Rows from block 3 of the encoder of a small image denoising autoencoder, named by matrix and row number. Rows with one number within an expert belong to one neuron, the router's apart. Each number is 128 + 32 x the weight over its row's rms, rounded and kept within 0 to 255. All counts start at 0.
Before each expert's rows are labels from the 100 images, of 14976, where the router gives the expert most weight on average: "strongest on" is what is common among them. Only what is clearly more common there than usual is listed. The data: small renderings of single solids in any pose. In brackets: how many of the 100, against the usual share in percent.
# router: router (encoder.blocks.3.mlp.router.weight, 32x192, trained with AdamW), inputs 0-95
# up: expert up (encoder.blocks.3.mlp.up, 32x48x192), inputs 0-95
# down: expert down (encoder.blocks.3.mlp.down, 32x192x48, transposed), outputs 0-95

# expert 7
strongest on: black (51 vs 8.6)
router.7 [ 51 106  72 162 133 138 107 127 109 130 137 114 102  88 136 122 172 181 118 102  85 147 114 125 123  70 134 123  90 142  68 151 158 136 139 139 138  81 142 147 136 121 127  69 122  81 133 113 136 174 169 139  77 169 151  94 141 107 160 196 154  88 160 166  71 142 119 154 125 145 163 104 140  63 142 132 119 160 114 125 169 147  44 130  86  77 162 144 163 111  91 132 113 142 113 122]
up.0 [190 141 110 194 121 158  83 123 142 150 151 117 151 140 165 153 141 107 188 156 137 191  96 177 147 138 181  78 106 150 110 130 116 140 119 132 184  94 156 134 148  86 107 117 124  91 159 120 126  75 141 127  77 147 141  91 116  41  95  58 106 138 130  92 161 136 146 153  74 126 153  97  86 105 183 136  89 107 121 153  88 127 120 103 149 125 191 132 140  99 142  79 125 135 140 122]
down.0 [115  90 151 108  92 106 177 113 220 114 110 164 145 105 112 102 130 134 130 131 133 102 156 147 126  63 156 122  80 105  85 143 166 137 164 144 251  92  96 106  62 157 171 168 122 132  83 138 130 200 148 111 168 123 152 168 141  86 149 202 113  93  79 142 133 117  96 136 133 134 123 138 134 131  47 142 150 127 151  89 165 155 111 109 141 120  92 115  92 153 114 131 118 130 115 159]
up.1 [143 131 149 160 156 116 152 112 153 155 135 105 169  68 109 101 126 114 157 100  80 123 148 131 115 154 100  56 123 147 126 143 141 103 119 129 255 144 141 123 155 137 114 131 172 126 132  93 173  75 114 123 135  94  86 105 115 118 160 143  42  89 101  88 113 111 121 106 142  94 134  79  95 136  89 143 118 135 121 136 157 115  82 134  69  89  84  94 150 105 116 149 106 123 115 111]
down.1 [110 116 119 125 115 197 150 124 141 114 110 136 143 153 131 136 146 109 134 140 143  75 117 150 118  62 148 162  81 127 176  93 145 112 108 137 131 138 157 138 117 104 132 101  59 168 153 133 126 168 134 103 103 133 104 169 134 158 124 174 219  50 135 127 143  98 154  67 109 135 179 135 214 137 118 133  76 199  73  43  87 100  97 120 103 154 163 141 102 144 150 119 136 148 122 140]
up.2 [176  95 164 178 113 105 137 113 137 107 136  84 119 103  94  84  95 137 149 132 142 151 146  43 106 190 111 112 136 130 155  99  69 100 104 112 240 121 142 107 196 110 187  96 147  92 165 174 107 124  80 140 104 142  92 123 155 149 137  64 156 192 117 102 129  97 156 109 125 112 115 104 145 135 117 134 117 151 181 159 145  59 184 133 134 121 140 162 123  83  85 152  80 108 208 129]
down.2 [108 147 111 146 105  78  58 116 220 109  99 133 137 117 130 151 131 126 113 145 101 109 135 210 220 137 132 102 116  34 111 124 172 113 142 124 169 166 156  88  91  72  84 117 111 194 151 105 143 131 111 111 157 127 190 117 166 167 159 208 155 122 159 122 118 159  94 177  79 126 127 114 146 174 131 111 129 122  46  80 164 120 109  99 162 150 117 130 112 150 135  87  96 114 111  93]
up.3 [ 74  88 135 107 135 126 138 196 154 105 164 101  83 127 184 136  97 133  87  76 137 126 191 137  92 153 143  93 123 153 121  97  98 133 121 172 226 137 118 111 135 140 183 109 150 135  77 102 173 140 215 123 140 129 118 146 124 143 125 125 115 179 109  88  80 127 121 113 143 137 114 143 190  87 129 133 104 124 131 135  93 132 121 108 128  56 139 142  91 149 109 171  73 140 176 120]
down.3 [122 137 104 166 109 113 143  90 109 110 162 124 109 139  89 119 185 126 129  50 153 132 160 119 151  73 107 156  97 150 127  43 157 183 114 130 121 103 138 163 164  91  76 119 129 170 186 112 135 107 148 106 132 157  94 144 118 128 125 102 133 144 197 120 197 141 149 136  78 123  88 115 132 165  99 124 146 139 152 165 152 124 132 168 131 119 137 139 158 130 175  60 110 133  95 137]
up.4 [147 124 157 145 136  85 129  88 156 133 119 124 124  83 132 119 102  91 108 144  99 109 163 144 142 129 188 128 170 162 163 124 104 169  93 153 255 121 133 167 140 105  85 138  80 141 132 124 190 137 175 142 145 115 121 168 155 100 134 141 152 142 103  67 165 114 106 158 131  86 121  98 100 174  82 178 110  97 129  80 104  99 151 130 148  93 135  66 141 135 156 168 135  89 182  90]
down.4 [135 135 117 102  73 140 112 140 162  91 180 143 108 189 114  75 132 155 104 117 126 132  85 123 118 138 118 157 149  69 130 159 174 116  79 135 175 144 110  85 119 136 129 107 172  64 155 127 113 106 124 175 136 118 145  98 160 223 102 127 137  86  81 117 159 148 182 100 117 139 125 160 122 125 155 145 102 128  99 154 170 106 143  80 203 157 148 181  99 130  78 100 110 155  99 103]
up.5 [115 105 102 111 110 168  96  53 149 145 124 162 155 159 165  95 193  63 154 100 186 125 129  81 154  92  90 136 121 117  89 108 105 164 120 128 202 105 108 124 141 154 152 139 115 115 125 138  92 170  91 119  94 158 116 144 150  76 131 156  85 151 118 173 129 124 165 128  93 140 114 152  82  76 112  71 120 163 158  99 105 143  94 131 160 184 227 141 113 118 104 116 167 120 189 132]
down.5 [123  69 129 179  84  68 123 130 170 108 129 130 109 123 176 148  87 140 138 140  94 125 108 129 113 100 110 148  77 143 143  92 113 106 130  85 186 155 188 142 138  86 130 117 139 137 136 161 146 143  92 122 117 161 135 116  97 149 135 100  80 125 139 130 127  93 103 131 123 126 141 140  93 129 145 116 133 146 149 141 131 143 225 170 202 129 118 151  76 149 171  85 148  84 122 138]
up.6 [110 109 125 120 128 145  94 103 123 160 154 113  91 182 164  96 115  80 100 140  90  96  33 147 147 115 120 162 115 107 157  75 159 103 112 115 202 139 151 173 105 109  96 123  97 154 128  83 103 155 137 114 141 196 122 101  85 167 118 147 112 147 132 127 175 195 140 173 118 179 116 139 111 127 198  73 132 138  86 138  89 148 114 106 144 128 223 152 117 148 173  58 167 129 120 136]
down.6 [179 169 137  73 124 100 161  89 176 117 145 166 116 148 149  87 139 148 143 129 121 147 158 106 108  97  89 166 138 154  98 179  90 134 118 155 158 146 134 112 126 128 150 111 148 111 106 126 139 125 135 131  91 125  95 114 118  80 114 152  73 106  77 195 139 107  83  52 133 114  81  96 119 137  81 118 136  83 103 121 154 120 144 127 111 153  82 115 149  30 141 134 152 142 217 174]
up.7 [111 148 173 149 148 124 140 118 134 140 141  86 108 148 146 134  78 108 151 162 105 136 102 133 122  72 148  87 113 136 143 112  37 105 114 110 208 106 106 162 168 123 156 111  18 138  93  79 125 173 160 102 139 145 159 146 114 171 143 109 143 167 102  86  73 118 126 159  85 149 130 109 176 116 141  99 114  81 179 139  90 117 152 147 106 124 161  90 133 144 108 104 127 146 212 130]
down.7 [166 107 116  78 125 112  81 107 171  91 202 180 102 154 124  94 137 140 100  71 108 119  89 109 107 173  98 165 127 110  97 100 180 157 118 150 137 143 168 125 102 180  75 104 110 172 123 163 178 127  67 163 115 149  96 115 121  63 121 172  92 159 144 148 140 119 147  99 134  67  96 140  66 110  65 104 116 167 118 134 100 109 135 138 152 146 111 160 123 117 167  99 190 178 116 107]

# expert 15
strongest on: white (29 vs 8.3)
router.15 [ 91  80 163 137 128  84 107 236 113  98 181 174  74  86 149  93 111 167 157 150 157  84 126 121 118 167 150  50 134 136 144 124 140 171 155 139 126 162 140 113 114  88 175 151 123 109 132 161 162 120  76  88  85 174 133  79 160 115 153 127  76 108 123 102 146 174 143 157 110 117 160 173 208 126 136 132  82  74  92  79 186 140  66 117 122 197  90 146 112 133 126 102 122 157 130 104]
up.0 [158 140 166 155 112 162 123 116 126 132 157 126 155 100 109  69 161 127 112 123 133  83 164 124 132 186 142  80 124 197 127  83 160 153 113 116 192 162 174 153 111 122 173 107 110 102 155 148 112 180 102 138 107  92 137 120 111 126 148 203  83 156 167 151  88 133 156 132 135  94 114 127 146 127 109 132 130 100 106 149  94 118 100 122  72  61  97 118 157 153  61 162 143 124 177 121]
down.0 [ 91 161 108 128  83  78 136 134 147 159 129 149 160 111 143  72  79 132  83 112  98 145  96 134 154 130 127 133 176  88 132 129 140 123 146 112 151 102  60  80 123 186  84 188 101  72 123 138 180 103 147 154 133 103 110 166 111 130 149 142 150 125  67 114 145  82 125 124 168  97 189 121  63 150  42 164 132 166 158  98 153 123 194 122 169 150 110 143 107 108 132 169 127 146 103 137]
up.1 [101 111 122 106 109 115 119 171 158 144 126 109 135 119 109 178 123 132 135 119 126 121 166 152 143 119 113 190 151 120 106 145  82 132 139 136 223 114  77 183  98 123  58  99   0 109 127 142 193 116 173 155 189 178 175 113 140  84 188 148  40 126 115  70  59  98 112 129 130 126 187 130  73 149  99 142 122 113  92 118 145 128 176 147 166  83 150 140 103 148 117 121 111 140 211  84]
down.1 [134 150 112 178  78 111 139 124 103 133   0 118 144 139  72  82 146 128 152 140  80 165  89 128 191 102 113 110 163  74 185 174 136  87 116 146  95  64 135 120 131  77 119 140  75  56 149 161 123 112  80 152 212 136 128 106 104 158 162 174 111 131  57 114 102  79 144 150 131 146 129 115 106 123 102 100 138 124 126 147 186 166  88  75 135 136 109 143  98 140  55 150 116 156 157 166]
up.2 [ 65 141 134 101 110  88 173 163 181 119  95 111 129 171 137 120 120 119 159  97 155 103 135 163 135 124 101 176 120 109 148 147 109  70 133 113 255 118 132  59 120 138 106 149 158 147 136 147  98 132 167 123 170 146 132 138 132 143 183 160 154 199 135 114  98 147 139 121 106 106 136  90 154 160  58 106 110 157 128 125 133 133 105 133 135  98 108 142  95 124  86 117 141  80 179 123]
down.2 [ 51 105 113 167 143 144 122 120 145 143  91 118 171 122 157 117 151 171 100  79 114 117  86 151 178 143 163  95 116 103  78 115 174 151  98 124 115 133  94  84 122 117 111 122 198 149 162 130 132 122  64 112 124 137 164 147 153 154 155 149 160  70 142 141 183 175 173  67 111 131 140 126 130 171  66 116 114 121 122 113 164 173 101 154 105 112 168 153 113 184 107  78 163 141 103 110]
up.3 [ 88 147 132 105 167  81 154 116 129 139 175  77 127 143  50 179  80 132  83 121 141 161 198 141 156  96 119 114 151  60 115 113 149 170 108 139 244 105 122 193 140 122 147 118   0 153 110  78 196 104 133 113 109 119 103 128 159 154 147 155  96 216  75 135 147 138 117 152 102  95 107 132 109 147 106 231 153 140 154 155 118 112 173 202 126  99 155  85 129 129 187 127  88 140 171 129]
down.3 [101 109 139 181 133 155 128 121 102 137 151  88 175 163 122 126  69 140 114 134 188 121 127 108 133 154 146  87 187 134  85 145  81 139 121  88  96 102  79  98 164 144  94 151 144 128 120  80 155  88 131 145  76  87 191 132 175 176 121 123  90 142 123 140 114 154 164 147 138 140 152 152 117 158 163 123 124 100 137 206 102 149 151 150 103  89 158 137 176 199  86 179 154  77 144 143]
up.4 [108 152 112 199  97  68 180 115 164 182 102 163 161 125  93  89 124 121 142 117 111 143 145  93 136  93 115 120 140 130 189 141 116 121 124 134 255 112  93 146 128 118 106 147  80 129 139  83 125 149 170 144 135  93 176 112 140 171 170  90 165 170 158  94 153  99 118 126 116  74  97  98 120  96 102 148 122 141 143 141 166  92 148 109 125 130 128 114 122 153 124 100 142 106 141 116]
down.4 [130  70 128  94 112 162 145 140 101 132 178 172 119 114 112 105 169 141 147  90  79 167 136 152 109 110 170  92 126 150 144 100 207 183 139 119  63 144 149 199 108 109 186 144 162 102 175 163 154  61 193 143 129 141  64  94 149  71 150  80 114 117 113 138 142 131  98 161 146 135  98 148 107 144 132 129 143 109  96 160  69  91  90  93 161  96  70 144 104 133 119 165  68 163 110 150]
up.5 [125  84 156 185 112 146 183 108 197 169  96 116 147 113 131 176 128 143 119 126  62  69 125 141 145 165 163  75 149 147 105  78 124 113  86 141 255 103 122  88 147 164 126 120 143 145 145 135 143 201 168 118 124 163 109 119 169 150 146 118 152 153 128  85 175 109 169 145 112 115 140 131 133 114 104 128 118 124 106 131 129 154 186 135 107  68 149 148  95 129 115 156 136 103 144 116]
down.5 [ 91 149 112  81  98 107  95 135 133  97 142 183 100 146 166  94  92 114 113 133 119 136  44 127 197  90 142 145 104 120 115 150 126 138 103 134 162 162  88  75 101 112 104 114 107  87  90 112 181 160  98 194 123 189 122 144  86 166  99 142 153 118 115 157 112 191  70 118 144 125 175 114 142 121 148 120  81  96 121 133 155 142 173 123 163 163 175 159 143 245 134 137 159 135 103 177]
up.6 [160 132 121 172  77  93 154  78 134 102 171 134  99 145 140  52 131 137 158 144 186  71 114 120 127 114 127 124 162 153  92 127 122 135 111  84 255 102 156  97 157 188 162 133  93 122 119 111 118 138 144 154  88 122  95 104 147 161 125 136 163 179 129 128 167 129 128 220 172 122 115  97 124 149 180 172 124 151 143 118 167  97 165 149 117  96 130  91 109 104 130 111 139  54 162 125]
down.6 [129 154 169  80 131 136 111 131 145 102 110 141 126 117 108 131 176 150 130 140 117  96  98 144 224 197 152 116 103 124 151 158 136  94 115 148 122 162 134 202 111  55 131 144 133 125 156 168 128  83 130  79 124 180 157  64  66  98 130 119 127 109 124 183 109 144  91 102 109 177 137 134 145 154 125 101 162  73 106  94 169 162  97 139  88 137 111 137 129 177  73 123 134 143  60 149]
up.7 [145 105 118 140 144 119 105 128 166 138 126 128 122  88 117  99 144 163 160 112 106 129 108 164  99  98 162 102 163 193 133  51 176  91  73 140 190 157 195 110 167 113 112  92  98 110 200 147 166 145 137 121 120 141 124 126 136  95 147 126 128 142 167  98 104  85 148 129  49 183 125 136 166  84 159 163 112 131 135 118 116 107  83 139  63   0 158 199 112 164 101 104  80 109 122  93]
down.7 [212 105 118 103  83 116  88  96 163  83 173 106 104 126 110 153 120 175 115 182 112 138 156 111  96 148 164 151 127  77 130  89 143 140  92 111 170 128 132 129  71 115 105  99  97 125 142  68  90 138 148 122 158  94  78 111 145 116 108 106 182 170 126  82 152 160  95 188 142 192 138 112  95 225 108 101 127 156 167 174  67  74 183  85 160  63 126 136 132  57 123 125  80 129 138  77]

# expert 0
strongest on: white (28 vs 8.3)
router.0 [127  90 171  95 166  98 190 130 120 121 132 133 169  72 128 179 157 119 145 138  90 161 146 108 175 165 108 134  85 167  53 123  98 104  98 151 112 128 142 154 145  98 100 169  99 124 139 145 101  85 119 105 101 100 145  60 132 113  80  94 133 154 161 165 123 148 121 124  78 117 233 158 112 124 120 165 118 174  74 101 180 150 115 131 127  66 148 108 106 183 100 130 164 148 116 157]
up.0 [103 146 121 103 141  70 109 135 139 163 130 140 118 130 120 141 122 153  82 110 130 110 140 176 196 143 106  67  80  99 143  96 142  98  68 127 255 141 101 220 128 136 108 100 106 112  96  85 149 204 129 124 128 126 117 148 148 159 150 151 128 194 133  91 132 128  83 154 113  87 122 116 154 119  68 201 118  90 143 131 146  90 148 165  86 106 153 103 108 157 165 100 134 135 127 130]
down.0 [ 93 156 170  88 144 106 204 118 173 103  64  74 149 162 119 103 117 103 114 123 118  91 101 130  86 155  98 104  87 170 182 138  99  96 166 121 165  89 128  90  92 149 103 134 143 116  74 153 167 161 103  87 179 154 124 173  44 151 103 151 177  61 118 164 107 140 178 151  90 185  91 130 150 120 110 152 121 122 143 113  90 213  95 113 116 188  90  86 121 141 146  98 109 111 138 182]
up.1 [100 111 126 120 109  66 143 138 155 193 106 156 142 136 155 169 128 137  94 105 136 127  94 106  99 121 108 106 172 125 119  77 144 114 108 146 255 110 129 132 130  63 135 142 118 109  63  80 192 138 170 148 110 128 167 110 161 110 134 144 141 126 101  71  95 111 151 115 113 165 143 163 183 169  94 197 107  98 192 139 172  63 201  97 133 120 119 191  88 154 108 102 120 110 163 157]
down.1 [203 151 141 123 129 117  89  87 108 130 150 116  95 146 128  87 178 125 146 152 140 145 139 149 153 176 143 148 198 100 125 117 135 177 107 148  95 163 130 115 130  57 170  90 137 161 170 111 182 146 153 113 131 159 124 158 201 149 133 146 132 109 162 133 141 179  67 123 140 150 158 114 137 179 132 135 155  83 114  77 114  98 150 168 101  99 182  79  94 118 134  98  98 158 112 102]
up.2 [168 102 105 181  79 121 117 141 162 121 110  98 100 118 108 138 101 141  93 118 137  96 153 118 108 160 107  83 122 101 182  95 174 131 148 106 255 118 106 210 132 108 106 111  80 133 103 102 179 189 113 101 155 134 114 143 152 154 126 157 187 160  82  81 130 158  87 141 155  86 125 108  98  98  70 160 113 125 204 147 155 104 159 102 129 117 154  99 149 163  91 101 128  99 179 150]
down.2 [118 114 121 140  95  82  43  81 135  77 121 186 140  83 125 124 142 132 151 134 144  93 134 158 169 201 128 133 115 142 170 105 184 152  98 108 130 164 201 144 106 105  97 102 147 155 147 123 153 178  68 157  96 143  67 115 110  91 164 149 141 166 100 152 155 158 130 174 136 183 132 127 143 169 112 116 162  87 125 123 110  84 130  84 119 131 157 117 124 160 117 110 171 136 104  82]
up.3 [144 120 130  82 122 130 111 110 168 129  82 171 103 113 124 138 185 153 129 137 122 119 129  87 122 136 118 133 139 161  78 192 152 147  92 104 255 180 150 132 111 126 172  97 169 123  78 126 157 124  88 157 119 129 117 125 123  89 120 165 178 115 111 173 143 181  78 107 151 108 105 110 168 101 152 139 155  96  78 117 199 125 130  96 103 128 116 121 132 148 116  55 175 111 127 146]
down.3 [150 121 119 121 132 109 119 107 156 157 134 152 150 108 145  95 168  91 111 160 107 105 114 126 137  90 135  70 156 144 168 122  99  62 102  74 189 164 155  94 137  99 146 124  54  88 160  85 120 132 115 133 126 158 153 113 152 179 132  91 119 133 118  79  95  96 198 158 120  71 107 141 126  85 145 145 119 157 158 140  70 134 143 103 136 140 135 119 110  87 114 155 170 150 190  97]
up.4 [119 140  86 190 141  77 115  89 171 124 131 128  95 125 105 166 146  99 129 121 105 154 154 119 118 131 134 138 171 102 130  95 145  66 125 130 255 114 123 100 136 134 109 121 117 169  61 115 127 152 119 120 127 132  79 139 105  82  92 141 149 148  59 132 119 137 150 175 145 153 135  99 123 149 147  92 136 160 179 111 124 107 173  79 120 122 108 134 123  68 196  80 163 101 166 115]
down.4 [143 122 122 132 149 206  77 120 114 153 142 141 142  88 123 119  74 153 132 154 121 155 133 126 186  84  70  79 108 122 203 180  90  97 160 100 163  80 123  54 178  93 131  75 133 158 141 125  77 100 116 120 135 144 153 110 127 199 166 163 126 113  68 154 113 158 154 155 124 144 201 122 117  78 136  46 180 138 140 129 118 100 157 151  99 159 125 159 138 136  91 138  76  93  81 199]
up.5 [116 121 130 186 176 139  94 113 158 120 100 146 112 113 170 153 162 108 175 140  99 144  48  85 150 146 135 124 150 117  95 221 118 129 116 139 243  98 112 146 110 136 162 122 127 115 111 131 121 173  58 125  88 111 139 143  88  77 114 103 192 125 107 164 173 129  95 129 126 144 126 144 105 134 155 101 133 161 142 116 150 153 133  98 149 213 192  87 114 144 124  71 152 115 150 130]
down.5 [145  50 106 112  71 106 160 139 148 130 101 130 161 123 134 157 133 167  91 192 118 113 126 188 100 118 124 101 142 118 112 128 134  78 158  58 201 155 172 104 126  88 134 104 107 100 178 105 144  97 104 144 129 103 185  77 141 143 142 135 125  98  82  68  91 122 135 131 141 102 125  70  85 142 127 117 128 146 118 169 107  99 168 138 130  98 145 178 126 111  71 166 125 159 118 133]
up.6 [136 140 116 117 111 131 129 130 172 112 174 169  95 121  52  99 134 120 105  95 163 131 178  86 128 122  70 153 119 149 137 139 157 150 100 171 255 113 109 154 164 172 127 148  94 181 121 106  95 160 120 134  70 208 125 102 123 135  98 131 117 121 145 137 121 140 128 145 119  66  97 122 118  97 112 127 114 124 167  99 106  71 152 109 148 155 183 187 115 109 168 157 147 129 135 151]
down.6 [199 143 139 131 131 107 100 108 131 149 139  77 161 167 127 174  59 119 116 211 153  69 173 115  94 147 152 114 167 101 112 125  89 129 139  80 144 115 144 132 158  81 154  85 157 136 166  58 157 145 120  68 119 108 109 134 140 181 133 131  85 138 159  77  87 142 139 156 107 158 152 150 133 141 188 121 155 123 106 149  90 103 162 170 112  89 165  96 109  88  83 134  99 131 140 106]
up.7 [195 153 133 156  80 110 116 131 112 115 194 102 124 137 119 119 107 202 101  96 107 117 240 170 119 197 121  84 109 117 136  99 162 193 150 100 182 178 151 143 149 129 118 126  86 169 155 136 133 153 133 120 145 112 163 110 153  98 152 148  81 132 177 151  76 162 158 133 116 146 135 157 118 115  73 152 137 141 129 124  80  97 111 134 101  72 126 160  80  60 128 147 105 152 160 133]
down.7 [ 94 108 142 151 145 180 218 157 169 108 133 151 108 106 118  87 142 112  89 113 159  87 140 126 103 165 114 104 106 191 114 126 132 115 140  91 150 126 138 143 148 125 140 134 119 153 105 127  88  68 174 128  81 117  96 118  89 123 122 127 126 114 182 119 122 162  63 115 202 108  97 154 174 104 181  95 128  91  93 131  99 161  84 116 108 124  95  87 169  84 100 193 139  52 121 102]

# expert 28
strongest on: black (35 vs 8.6)
router.28 [158  99 221 108 107  79 157 117  90 165 142 127  94 122 120 134 138 129 142 157  94 116 172 117 159 117 129  98 144 142 142 119 213 100 110 108  52  87 142 147  62 112 166 203 138 157 126 100 142 104 145 148  81 146 127 116 131 154  72 140 170 131  95  70 112  80 158 152 141  51 142 122 142 136 116 138  81 104 107 128 112 144 145  94  68 119 192 138 104  88 137 164 127 156 105 202]
up.0 [178 122 140 169  92  63 169 130 120  96 141 118 126 162 133 130 154 162 117 181  46 102  82 127  98 115 141 152 183 125 140  94 118 166 139 137 240  74 105 103 150 139 118 124 153 193  54 127 153 138 100 138 155 148 137 115 127 118 124 176 149 135  92  98 193 158  79  98 132 132 139 128 128  86  58 120 146 109 187  62 111  83 134 166  64  90 172 140  94 118 112 122 140 127  89 107]
down.0 [123  41 137 146 134  66 146 107 126  68 199 132 105 133 158 203  95 142 132 133 148  99 128 113 107 203 182 178  88 104 110  73 136 122 161 121 158 200 145 101 108 116 115  89 160 156 131 136 152 149 112 144 105 105 219 136  69 142 143 110 162 119 173 105 156 131 169 145 148 119 143 113 138 185 126  85 157 136 130  98  89  83 170 162 121  74 155 133  73  76 168 107 129 167 121 134]
up.1 [148 126 129 135 154  98 178 158 114 121 113  99 133 125 103 120  98 137 117 148 109 105 155 171 162 117 119  96 186  99 152 132 123 139 111 103 254 146 110 122 114  81  93 124 132 120  92 124 179 167 151 112 151 113 123 123  76 108 111  97 104 149 133 151  68 155  94 126 145 129 116 138 129 113 157 156 103 114 111 132  55 113 171 156 162  98 140 119 108 148 138 160 103  98  84 106]
down.1 [100 135 119 120 119 104 119  91 194 119 121 235 122 104 159 163 116 107 130 125 144 136 152 126  83 149 118 101  40 120  91  92 105 134 139 158 138 168 118 141 134 149 121  91  69 176 100  83  89 195 119 189 151 119 122 169 175 154 107 143 144 127 119  75 103 170 147 129 125  85 123  70 144 205 135  96 157  74 108 103 176 130 138 152  88 161 115  99 139  91  68 108 112 184 118 112]
up.2 [140 129 134  62 133 116 138 193 154 115  43 121 135  99 129 125 113  86  81  92 111 159  92 115 154 113 110 115 165 122 179 147 169 167 131 108 255 110 140 134 147 143  98 133 129 167 102 158 130 197 119 113 138 124  94 102 108 131 117 104 183 166 116 102 135  81 154 160 121  44 127 137  96 145 135 194 125 149 118 124 129 108 123 137  97 108 128  56 112 182 137 142 117 118 220  73]
down.2 [172  82 130 130 101 174  68 164 158 186  91 134 125  79 131 119 123 124 115 153 115  92 167 201  87 104 113 140 104  96 119 144 141 121 176  88 156 171 125  75 141 155  66 102 123 116 117 132  97 147 167 149 116  92  85 153 173  79 147 104 126 195 139 131  80 121  67 162 180 139 128 132 154 148 122  93 126 165 125 149 137 130  98 145 106 159 126 136 185 156 175 102 149 135  91 138]
up.3 [116 126 178 121 129 119 116 136 110 124 154 105 128 115 109 139 183 178  99 110  98 101 150 111  98  44 128 183 147  71 122 153 100 129 117 120 134  90  97 124 130 126  85  66 100  87 142 152 161  97 107 129 130  82 142 150 171 136 192 133 162 171 102 137 143 175 140 156 157 180 118 138 151 191  87  67 136 162 106 150 112 109 161  99 125 139  82 107 107 145 124 120 105 174 162 106]
down.3 [113 158 130 123 181 152 139  96 135 140 143 111 120 126  72 161 165 111 119  79 160  95 127 144 164 100  71 155 124 116  51 116 133 149 116 142 132 164 149 124 167 137 147  55 154 200  76 123 152 103 132 171 137 162 148  75 139 145 101 211 136  51 162  93 111 138  71  75 123  74 115 123 166 116 111 139 106  79  52 115 139 131 110 161 106 108 142 161 154 115 191  75 118 113 104 103]
up.4 [168  86 138 140  99 100 132 156 128 129  98 110 127 120 112 123 140 149 130 102 156 107 212 150 131 149 164  81 121 165 101  88 170 152 152 135 180 119 131 143 130 147 177 147  96 165 136 139  71 139 132 102  38 135 132  69  92  53 123 142  81 134 189 121 101 107 163 147 136 138 143 121 138 134 117  95  93 162 158 154  99  87 119  97 128  37  99 129  59  85 122 211 135 142 131  99]
down.4 [ 90 117  56  94 104 162 164 220 195 140  97 169 148  96 135  97 128 168 106  70 167 124 161 186 128 109 148 117 126 178 149  79 162 109  91  65 177 157 147  85 111 131 142 108  70 122 167 204 139 105 194 105  92 163 131 133 152 127 150 117  79 135 128 139 173 104 100  85 134 102 128 140 119 104 113 163 109 174 102 127 114 140 132 141 166 103 141 169 135 142 108 145  91  98 187  66]
up.5 [136 128 106 111 160 109 138 104 121 144 165 142 151 153  86 131 154  82 151 136 198 117 127 134  97 191 158 105 165 109  74 103 111 134 104 130 255 144 128 138 103 132 112 115 127 169  99 116 248 133 117 185 178  98 114 133  94 109 140 122 179 172 112 130 128 100 121 127 127  68 167 147 165 108 173 139 138 124 139 155 127 132 164 117 126 208 128  96 134  64 113  98 145 127 141  99]
down.5 [117 140  98 104 180 157 100 211 138 129 131 114 167 130 149 106 100 125 123  99 162 180  61 148 163 159 154  75 124 131 148 122 141 122 157 112 136  74 142 120 112 158 145 128 150  97 114  99 175  62 104 134 114  88 175 146  81 134 125 119 150 146 165 119 146 141 131  72 178 141 178 127 149  90 117 171  76 149 106 180 133 134  45 130 121  97 107 176  57 102  97 127 100 118 145 123]
up.6 [133 148 152 158  89 119  82  78 158  73  75 138 127 145 104 129 134 152  84 110 118 132 159 114 111 172 137 169 123 151 142 104 145 146 114 139 242 144 136 121 114 109 140 119  96 171 176 126  83 174  45 135 128 151 136 143 127 170  86 106 206 209 129 193 183 164 180 142  82 122 143 137 164 143 108 149 124 138 142 120 111  96 130 107 104 113 156 173 161 138 149 106 166 146 175 154]
down.6 [122 111 178 178 139 127 124 116 149  78 161 131 105 129 112  95 172 138 127  96 154 139 137 134 173 186 121  81 142 148  94 125 113 173 121  63 144 116 170  97 173 107 125 151 119 187  55 152 200 121 176  88 114 139 137  89 124 115 133 151  88 175 174 100  86 124  76  99 110  90  71 139 170 113 107 154 103  64 161 175 101 186 118 182 135  84 115 115 193 133  87 114 124  68 136  97]
up.7 [114  96 149  96 190  96 161 112 173 115 151 109  82 153  80  86  35 152 110 104 114 152 113 134 175 176 103 136 155  92 126  88  65  63 131 166 156 107 128 149 100 163 156 153 156  98 109  85 102 129 135  75 138 134  97 153 132 207 130 155  77 143  93 113 171 160 122 116 129 101 156  84 104 163  82  57 160 121 106 147 140 109 110 171 132 108 131 151 146  52 116 117 139 189 171 151]
down.7 [169 121 108 153 118 124 112 127 127 109 155 136 140 133 169 163 157  90 168 167  71 116 112 165 109 103 127 124 159  82  91 122 161 110 131 142 180 150 115 182 145  68 118 125 109 177 134 145 115 216 134 157 147 131 141  68 130 139 132 175  54 165 100 142 127  32 106 120 124  83 168 121 100 100 134 111 128 112 146  61 159 121 165  90 135 145 103 104 134 186 133 142  99 173 154  89]